Weights of a small image classifier: held-out accuracy 100%, 395000 training examples.
Rows from block 15, named by matrix and row number. Rows with one number belong to one channel. Each number is 128 + 24 x the weight over its row's rms, rounded and kept within 0 to 255. All counts start at 0. Numbers have three digits each. After the name is the row's rms in percent of the matrix's.
# convs0: first 3x3 conv (model.blocks.15.convs.0.weight, 256x256x3x3), inputs 189-197, a 3x3 kernel for each
# convs1: second 3x3 conv (model.blocks.15.convs.1.weight, 256x256x3x3, transposed), outputs 189-197, a 3x3 kernel for each
convs0.142 098:143143130094129137112077107130143138127121148119105129140145139122119141115103132157174166150129162125054124136144146132131142091077081126135127155122151172146132124126111141142133099126123124131139132147115141117128142123112183148124145116096
convs1.142 113:129134141123128131124123127132130124127130126129136130122089163115097116145148119099086102137132119129137113143126138140109116148135125151153160145139142138137142129135127119111112101095107132126136125123125123122123027038092110127147164171174
convs0.143 100:163157147127123143146147128135146134137138123142127097155149134143132125131125110150147138143143137140128114146152152146145139127119108114096118135119103145137101139136160129122117124149102150108142159129118105144139102123073152170126099129100
convs1.143 091:118115120112117122112120125125119115144137141149136137137143161142139153132144155138130131138131132122134124136150135137148133127131118136140133141146132131134132138125145115110123118128123139131128126123123123119119133161126187202172166178149
convs0.144 133:129129130123124126131126122128126112123134118120129122126134132130138131123134129119124121127133128121128122131130127129134132128128131120128130131143150144155162136142134138133125127123131133131132113140137136140126116134130116130138132136138
convs1.144 101:139137137136134133138133133140134130134125125136127127125138140134149144131128121117123117132136127119126117125133131132139137128132135131130127133138129133137129137134136138136139127137141141142142138135136143143142142158146153154139151150131
convs0.145 091:114126114132131125121138150085110118104123118142145144158173163154163158134139130142157125169183152119136094120122148129131156168156177134124133114117140096113134094120090136164120088117097124144127132130150156100147105173141140197159108148102
convs1.145 098:131134136126125123136134128146136137114103102113096099106120123100106124089115125127153148167175183159182181127130131108122138104120118121121107117118109113109097105105109122118122111104109122121135128131137134136146123182166133149147141156133
convs0.146 093:120133135141149154156134142132123123126130126129133113162164145164172157145150145111123123121131127115122117151108141117090123160142176122100119126103110119094103095073092093068094093083114135153154146170154121150134133134142124134137132155156
convs1.146 107:128129134128130135132137141111115118108110112109111113161163154166169162157160156125128128129133130131132125078068082068070059094062066115117118121128124121122122162153151152146144157154151140139144141141147150148153111124124109119119123121116
convs0.147 100:146132116128131120128139131151122106120095076141112099147151138150155147143149138130090109103086097126099114074063065067060062078062061144118131144138132127117109133129149119108138148161150095120113105122121097101129131105112126122121141133128
convs1.147 103:136143144138144143136139147122121124124125130130129130165167146164168165146169157077080088090093087077085091147165145146149157136149145126138134125141140127133142107118137107110123130130122132131126133133127141136130158153129163175155153163138
convs0.148 094:137149145149151174148160171120130142136146158145143146033123080118163138111158126163084110083052081119078088030077045073110085078108056158156123146152124119136125179147132115095098123091121141137093110160104134116149113133114140139123147146134
convs1.148 105:127127132130129132121122131107114110099111109120123115180206151196233179142182089097050060087052061103074083167180172175185186142183142137147135129138132112126123116123134114129123115109096113117110129129126124131128139126145114108141146123148
convs0.149 086:111134132123143141136144154136142131145169145131146139130141122141160141118133109134144131146156146130140133125120114125130113121121110098116118133147124097112099137115117140131110138127115102116126115124128106115113136118130115106127153141150
convs1.149 082:112112112112115120114110116136142145132131138124128130124141135136155141121140129111130120120134136116140125143145143145146147138144143122121114121125112109109110136128114149140127138138126116113114119113120125121126055074051067091089071094096
convs0.150 095:108113111110124110144117126090095107087089102099104108121109135096084108119097118107112124108117116109114119160149160145137133140138150140139139141141116140142120137130125147121133139136147102118152088093134104111129143135155129141161147169143
convs1.150 104:118115112119113115114109112107103099107105095114109099092027044047001008078022037142142128147150143137153137125117126122111121142129144129137141140142144142139141143147149140148141137142135116117122118118124120123124114127123122138135124136134
convs0.151 093:128128103110128125113111117126134130119138125111122126058043068051037057062044064149145144149149153133139150132117140134133140146141157131122135124117131144128126132134138144148149145146125092037090080000025121043051116142141135149146132143142
convs1.151 101:119117107118115106114118105128123127122120126120121123083087121073080098101102120111095119091077103102085103064048089039027057060047075133122126138130134136133130151119126159124133158137150112121118112120120117124124139134128136130119136128115
convs0.152 091:124118112143140129138135162114081107130124116161191159145138146130130145135141136146140137141142130150155146131128132140145148133131134158139127118133143152140141129120119129136127136153134141116126115163154120126130168181164110156158079082094
convs1.152 100:130132125130133126128132128133130142134138137139142139140125128131133127135137121107109107137145143117136128099093094113113114132133122132129131133137126123126122143154151134148143125122136125131137122124130126134139112098118144143141156180158
convs0.153 096:098107122113122127109128119111117152104098113116110119128132145113105114125114128113108121096095096103092097147146158135134134130131144118142146126160144156159131171151159144135156173156140123129153137162157139138124133131140127147146144148153
convs1.153 095:150138135146137141148139138124106103119104101133113111087090105074075088072072101169164164184180177195193188084096085083106088105107096105113117115124128115124127088094097086089082060068068126131133127134140134135143065067050081100082073097090
convs0.154 100:141126123160114146128136137092103122104111135128107140116120117145126144127108130116139139142147144122144125127117105130121122129123138119116132136122133113134126160167153158163148136120146170143145138170162135145154106118110157146136107119104
convs1.154 094:159156151160157150160161154112106111118108117118108120137147144123139137137149150131128110153135142143134117109116101113120100119127097136128127135133130134135133119090117104091085105105095117123137120126138118129149113149142108142104142147115
convs0.155 093:058063129070032104100059103127130135129148114136101098157126138120112109105105145135125122122121119142130120119133099148176142120148128144132145145138127117103107163118172136137159109129134149117150153143139131141143135133107141165116144128131
convs1.155 123:132126122124121120124114119146145141144147137150147144122121126114140134120130125180135139149134138169145145108139117113153138098133137110113109112126116102124116146124135140116110126111136154149157143144150141144146144138147134142176162157192
convs0.156 089:117129139124145134143121110110127115120144130121141129147158153156165163143155151137147138151162148139149137098128108125152131102127103136136123158157157129153144093077068052054034067064057088073095073073072074083085129102106130092105100098105
convs1.156 108:125125128129126130126127128079078077077077076081077075162161167155158159158166158122145122139160138111132103172192182177188191183202190120128137120126140117127136140128141131121132146140151121123124123125128125123125144155144143151144153163150
convs0.157 100:117107100128129107113100123145110134109098128130128117125112133103119132139122144114133153119153150145153120134122118148147128147136148135109114118126114142118105157123116102101111127119116137133112123129140122125140109127138108131136123156120
convs1.157 109:144136134135129131138138128158158151148144146163154157113099132098090117129092108120123091160152129159148117119130138090104105080109122139132129146135133140135135089080118084090094111106106140132146133133146136134146149110143074073128112095156
convs0.158 103:118126130129137130141127129116124129118126123123131124144161130155175150138160135122143129142155144127144129168141164149129152178160181113122123121127131130133114116080087083063070107085113157149153138158148124143143157152128151149165146170161
convs1.158 090:128125122127123119130128124134138144134135142130136136130135144129127136131131134137156147159171161136158143105086114077066074089071086139133131127129127127132125121119112128131119129132119128123126121123125121122123128137127139143134139134115
convs0.159 099:148148131160141150169164159119091092127091086115085083145130117147128110123117110135135106141137112131116077111099086113096079103089088130130094159113118123139108169151120166167146147175144130131104126140147117157135066092083082108120061089086
convs1.159 097:131128132134129131134128129108108112113102102109101100152167158158151141142152125119118117127134135110123121179179136154150115131137102122142125136147126127143131115132143112115113120139125137137132137135127146142132156184108186207142144191124
convs0.160 105:112132132130145138140135123130128126128137131131139120142148134145161152132145143117121114132139123124127107100070098036031063073058106123120122121121130123120113096068068073067073070071087145140144140155151146155144125119140109108148129142142
convs1.160 096:138140143144147150143151156115122123115118116111115109144136131148143132144131136126140135131151144129145132042023024042043023070044044133133131136140132133134134154141140152144138151152148126128128128130131137135141109131111116139121123144126
convs0.161 093:131135131135137143147145136131128118133129118115134127138169133170208174133171130074066078087081084086078092093100082091098089074082081113094108082056074087073105104078095097038057081060084153180130179201158154169153128103123142132150151162159
convs1.161 089:120122127123121124119118122124128127121122119127123121132178157170203190145189153105092096102103092093093097196245228218245243196236209116129122115119119111117115133153155132150153128146152118115119122118122128120122146147135139137128126126116
convs0.162 092:116116130096099092139136144116104108110084090113095105107110084111114082097085074120090130085071090116085116118110113138120121121093100154117142126120136142103109111119108084105112114116122143126144113133145120143095107106129081118101161110119
convs1.162 107:131138136130134138132137137103103098115121116122117112168150158138115153153157179159168149155142143168165161136121125144117119126110107108119113122125117126130129163145147146143126140142147153147155137133136118122120111106099123139125141141128
convs0.163 102:093121129098099148139126140126134151116129140130126134072124112089114127090109118080121096127144122105133114112123117110111114133110117155144120152162142158163168130151135136162159132171163135121118129121125127117135110103121156153149121117131
convs1.163 106:103101100112108107123120126150149151125121120134123118155168148140146139137147124131142121145135146159172152127125125118122115106113127122127116138140131123123111087091102128113111132116150124124128120123130127137141134144130152158159142108093
convs0.164 096:134142150124133141122138126114113125128119127132127144135160130146168137128150121093095095097104100096096100118123115106113110103103108151117126113084105080094108153115119131087089133134123122104111104091079127107111135143148142159181132163136
convs1.164 098:152148144145143143150146147116114110116112112123121115114116130119125130108127122093099115115120119120125127174190180195202202179194182138151156145153152140152140159162140153155129131132116120116122136133132143137137145146119141150136143157138
convs0.165 119:090100101091088110110080110135140140124126121089116118117131124135143138130131124114118119129134133115122118127133144132136136130128124082116120112109113103111135122125116130121111119145121099124132152146137111123122116135123133120131142136141
convs1.165 094:126127119126121118135134126135123127128118120125116123109137146115135154108121121110111110128125127106109106109117106106112102106120104138127126128117128133128122135126135117116120161159143112118127109121128109115120156161137160166151163158135
convs0.166 092:140136149118119116123127116111129104127124115100110088106103106114114111105114100127125121137141136114128117139115108116097103134108106140118122110125121133123129124157111127157136122142118108110093152134111155125109118107093131134129105126100
convs1.166 092:125139136125130134132133138112110119122115125128119126165157164161140156145160142147181161170176163153166132129147127142141134138142114108113107120120109128124120174148160150139147165158162128129126123128128126121123078086068098101080112094087
convs0.167 120:204141133162054090145075099138134110130130123113129131126116111132132119133128113141119111121120118119124124116109117130137132129128126162110109128063098141090099128126114117103088108091102125145118133150126148135130108113113120136146141149137
convs1.167 102:141137129137133127137133123130124120133124127137129135133133107138139106122112107139141116152154132131142134114115098119112097126124106117118114120119118124118116139154133119143124132154157145145143135139134128129127141144130141150157155160170
convs0.168 095:121119107121125117107119114144165148146174153140149142025016030014025015013009025155171152168176165156166152140143149151162150144146145119119124132133134129126128140155155152159176149152156063035062055017042081022064121122114118134141127143136
convs1.168 096:119122114122121114125126121143144140141141136140137130062022074007000032061027076095096090095104092091095081091050098039016046074036078130123131122121127122119127141110118153126131148134147100110104103108107107108110153143142156150143167155151
convs0.169 117:132094132116060096167114128120126135134143138126146140117130117118135125130144123122114115130135127107113109141133136144137131146136132114092124118109116121099117126118118136127122136118122141138113139145118148147135142131105128121126149137116
convs1.169 100:146152144135138132140143134130119126116110115134124121139142128157152133137134114113134115151166147129156142138120129127117130127123132114106105124123118126126113154157151153147142132133142148157161141150153134146151158162181149150154160161169
convs0.170 094:152152152141124161142106147110126125134145118127133110140141102147139118145127139109140100128155117101133077135115116124128131125139149140129157099130118144145152090127130121151149123145139118125114130132160112125145129160121084129120071130070
convs1.170 107:125124115125125117123127111141127127138122126135119121121104132113101143125123136111115128127122131130117118136143151127140128112120112141133146140134132139139128115136152121130156122138148118126138119131139125136141173161158180152152178146146
convs0.171 101:108126099115109107119111115104110105120100091135119096115130112142146145117129140141112122126104105144107115054073072067082080095088105126140142100124136097106136107130152095133148094142166153151143159138163124133141099139125127149142098136169
convs1.171 099:129132124133129126116120117142149150122123125133136140153158119156152147132150137124138117134139122112125096161149135170155156162143131145137134152140139132132127150119169172162189152155175110117116125122131139133137156120120147138143141152157
convs0.172 120:088067106056058082084090105112117126119118134122122143132125133142130134144125125114117125119115127118117132119123132132129124137119107097108125100096112117093125117124121120131121122135131121128114131138108117116131151156128138140135110123121
convs1.172 099:134128126122119127120117123124110116122110113131112117099103110100123138104085100095098095106118120101114118119122094089116103110101094139133134149139153168151150150141157125116125128145141135139147117133140104123130150119102140097124152129145
convs0.173 120:113107122111116110106112131117124120119123124110108119126125123132130131124117115116115123117122128110114118116119134123126128120119120079097115099094111112101123116123128103110106097129119131139112145139130132142145104148136082125123113149140
convs1.173 092:152141136151137142151146139141126128137124129143129136115134150141156172141142129093094105117114126110119133113137127107133117113132112145144142153142148158152151141139147122128131134154147132136141125129134121123132151150127151152141161156149
convs0.174 092:140121133137120158138145141111125107106122089080103055125145129136140124129128133146124136155145166082102104134127142108103104134131132136142145154117111117135130127118137111134101106146098132143153117126130142147112083122111105131103079122105
convs1.174 103:159154140154154147166156150105099093116108108121112113166165124156150127158162122149119155136111129110100115136138156119119115114112093098102104109101104107104095102098118151142139147152143147135130120119107115111106133121136173155168178138142
convs0.175 093:140103115098141089141086109118114116128117122137110097125134144125122144143141141134129098139142123130141130154159178153163186149153157169170192166162153163089102178151128154170146133139114107097134126106134136134157099142083197184133128167099
convs1.175 100:144125122134130127142136129125154151134155148149159144133131138118116142096105132143149149150122137146135136188172178161160183150152167110110101096102085092093073103115123133115120156129133158151149125130132129132137120143132138155144175163140
convs0.176 089:132141125143129153121138133097116112115130122127137123150165154151169150146149135126144120135152131117138118149153153145147154141139148122121114113118127095121127124122112121117127128123118144133144160153153158149138118142135122165155115150150
convs1.176 082:134138136134136137131135140136131131128114111126117113123141121130140126118139112160171155170173168156173157129134131121126118121128126117119121113116120113113113108096093116111112108104103135131132137138134145142134117135115133136121123126114
convs0.177 095:127122116125137137162136154091137114109159129099137125088114094132136114120086084091129129111140125104141118120110111128144148130148148126159087161169105148131132121124144158132145132097143149107142163124133097097127153135112116102088149129109
convs1.177 104:111110104105107111115116113194171163180171172169168171134137090174163162150144120137125113135121124142152132125101129143132130113120125138139135125157159119154153110129125145135131136144168118124123124123134119122124141123146117122153154109141
convs0.178 088:131137135134149149121137137095075126081065084098081112079069069084096083081096083095084104091086103118102128197152124149137143142141159109128123145156162147148173107061095094077084131122119107110114093124109124110119125129108117148156133147166
convs1.178 089:143134123141136131145135132104114112110119122116123129171144162133111134118090133134121121118111114100097094140131134144143132142142142106114113106113115105108127035047029035057036006031010131132131140130133139131140052067067069107098065071070
convs0.179 103:134120148128111142132130136117127120126148163112156175148134121145137129142125124102140124106149128087120087148137133144136129131130133130126136107093100120108125099112123152117132091108151121145111154137131118141130117128098123097094094116098
convs1.179 103:136140142116123127113119127107094096100084073097090062152123108153125119146116102123138115138145113128131101133131131148141133133127130103116123120133137122130147135138145138132123121140127124133130133142140135146149158119149157121127165143152